A small image deblurring model, trained from scratch.
Model: 0.922M parameters, norm batchnorm, depths [10], widths [96].
Training: adamw at rate 0.0017, batches of 128.
Rows from block 6, named by matrix and row number. Each number is 50 + 15 x the weight over its row's rms, rounded and kept within 0 to 99. All counts start at 0. After the name is the row's rms in percent of the matrix's.
# conv: 3x3 conv (model.blocks.6.conv.weight, 96x96x3x3), inputs 40-47, a 3x3 kernel for each
conv.4 098:60 96 41 53 48 43 76 74 52 47 60 29 49 53 32 50 40 57 61 78 79 53 55 58 37 56 24 60 77 60 78 69 38 61 57 57 51 68 55 46 43 72 36 52 50 57 69 70 45 81 73 40 37 45 51 62 80 52 62 43 57 57 68 60 34 41 49 24 35 55 46 42
conv.5 116:42 51 53 44 55 36 60 65 51 40 51 61 45 54 42 28 44 37 60 81 45 51 74 63 43 77 66 22 61 45 35 67 50 69 82 68 40 39 31 41 25 40 41 38 59 66 67 39 32 62 26 62 51 25 50 65 33 70 75 47 69 73 52 44 46 61 53 47 62 59 78 67
conv.6 112:57 68 36 47 37 27 99 51 37 48 50 30 37 50 23 34 33 48 64 41 34 32 83 66 23 41 43 44 42 57 30 63 55 38 72 53 59 60 47 42 54 59 42 59 72 44 65 60 35 77 68 37 41 56 68 49 78 18 19 48 71 73 49 56 49 57 50 50 52 44 43 45
conv.7 105:51 20 33 79 50 47 48 52 22 69 63 31 73 32 60 44 51 45 48 83 63 64 72 61 34 57 35 50 44 49 72 44 12 30 39 42 28 32 40 47 34 46 49 43 61 39 38 26 61 66 50 48 47 47 46 70 24 65 72 52 66 48 60 65 53 47 58 57 59 67 75 71
conv.8 078:64 52 42 39 32 48 27 32 54 43 43 72 59 54 51 51 48 52 33 39 53 52 60 48 46 16 19 70 43 45 47 37 54 67 53 60 36 37 49 42 49 34 54 51 49 52 52 66 46 48 60 37 37 39 42 29 53 56 45 38 60 82 78 37 18 59 63 57 75 64 63 68
conv.9 083:54 45 57 43 24 45 57 52 73 45 61 35 45 58 52 43 42 42 35 38 49 55 46 66 37 46 51 41 45 52 49 47 37 41 35 30 46 36 53 39 46 64 44 63 61 54 55 50 56 67 74 53 45 50 38 41 39 60 23 47 57 51 48 47 60 41 60 86 54 37 47 30
conv.10 103:38 79 55 37 51 50 61 53 75 47 67 35 67 47 44 48 47 43 48 49 32 55 49 47 46 46 45 40 59 44 45 58 50 51 45 56 57 52 39 40 38 50 50 53 40 55 55 56 64 71 46 59 57 58 37 44 55 22 60 54 57 58 50 48 47 49 45 37 57 56 47 66
conv.11 110:46 66 28 47 54 65 34 38 14 34 42 56 67 41 44 59 49 57 50 60 68 54 57 38 45 62 50 49 52 42 49 61 73 65 44 53 41 50 26 32 62 51 75 95 37 33 20 58 70 45 52 44 64 31 65 54 32 25 00 43 45 23 33 55 49 64 44 42 41 24 49 49
conv.12 102:63 47 44 50 89 47 52 46 41 41 32 61 63 52 24 45 27 31 54 63 51 66 71 57 78 51 13 24 50 39 25 61 24 17 46 35 47 65 80 36 33 57 56 80 83 54 68 63 54 41 38 58 74 34 45 43 45 26 52 27 36 41 41 61 51 53 57 39 51 52 36 43
conv.13 083:53 66 59 45 70 61 45 41 54 47 50 48 31 57 40 43 61 59 67 74 80 37 66 64 18 27 25 29 58 62 49 50 56 65 76 74 40 35 28 71 67 59 27 37 44 36 36 48 46 44 58 48 37 69 39 62 52 36 59 43 59 72 52 74 49 37 90 66 36 68 57 37
conv.14 110:75 65 68 65 51 55 40 70 24 59 71 76 35 63 51 22 48 29 64 50 56 55 59 50 55 46 60 64 73 79 64 54 64 55 67 60 30 35 39 40 63 60 30 40 58 31 56 43 46 47 46 40 52 40 25 62 40 63 44 64 54 50 58 57 36 48 64 50 79 53 36 62
conv.15 101:29 53 26 65 66 35 63 64 41 60 60 88 51 61 67 21 36 46 74 59 76 48 56 51 26 71 64 54 80 71 50 61 61 53 55 43 55 69 62 50 44 50 30 53 64 78 79 69 39 34 19 47 46 55 44 76 69 50 56 54 50 67 55 44 37 60 55 50 58 50 56 49
conv.16 104:32 54 32 56 47 46 22 39 55 51 44 32 41 65 26 31 54 39 78 36 62 57 50 55 78 40 62 44 61 68 62 43 31 51 59 43 66 58 51 73 50 53 57 71 64 88 52 18 44 57 55 59 56 63 45 82 33 58 59 82 45 65 61 63 55 61 63 65 66 56 49 68
conv.17 079:39 37 53 57 50 82 63 38 76 47 51 61 38 46 53 26 32 40 39 23 27 32 60 38 37 41 36 44 54 55 46 48 48 52 53 62 43 45 62 48 54 55 22 41 36 65 33 30 42 48 71 66 51 70 54 55 43 52 50 40 40 54 34 48 54 48 55 57 57 36 43 51
conv.18 100:60 43 45 65 43 62 94 69 70 64 61 54 42 53 55 60 67 56 58 56 61 47 47 37 48 53 57 40 56 45 22 45 44 22 47 63 54 72 62 52 59 44 72 43 55 39 36 67 14 49 87 61 31 35 49 58 53 35 54 61 81 62 61 52 53 42 66 41 44 63 49 42
conv.19 102:42 37 30 33 40 22 42 36 47 72 48 64 50 65 48 62 67 42 51 39 21 47 36 67 45 53 54 43 74 48 34 67 47 60 58 53 60 28 33 56 48 53 36 64 71 34 65 10 70 61 20 42 31 23 56 60 88 77 60 60 46 44 66 58 54 64 48 64 63 62 73 55
conv.20 102:55 30 32 79 22 68 68 52 42 34 45 61 32 42 41 35 32 44 48 80 65 84 65 70 71 52 55 27 53 39 30 04 24 41 40 48 35 70 32 50 69 49 53 45 46 49 51 60 53 61 41 42 43 53 21 18 24 27 43 49 39 46 57 53 62 50 42 44 71 48 59 62
conv.21 088:52 48 41 47 49 15 43 79 50 57 63 59 52 67 53 52 54 50 43 63 79 59 31 34 40 55 38 33 35 56 42 43 50 50 54 43 45 65 43 56 67 57 46 28 56 60 57 51 72 64 66 67 53 41 35 55 45 54 26 43 43 51 33 37 38 57 38 49 44 37 51 39
conv.22 087:68 77 68 41 36 55 63 58 88 49 55 49 37 44 45 54 39 63 72 72 54 57 67 55 66 53 37 44 44 37 37 65 49 57 71 47 62 50 47 52 37 35 41 62 42 36 42 78 51 54 61 47 71 44 34 40 31 44 40 42 61 52 53 38 42 32 66 67 35 74 80 64
conv.23 111:47 49 35 40 50 64 15 44 49 38 30 44 28 36 37 37 51 55 05 29 53 26 42 43 27 39 48 43 52 70 67 55 75 29 61 53 41 70 28 34 76 28 33 29 20 61 53 50 60 51 49 64 62 53 40 59 37 57 58 50 35 55 41 55 52 55 42 46 40 38 30 39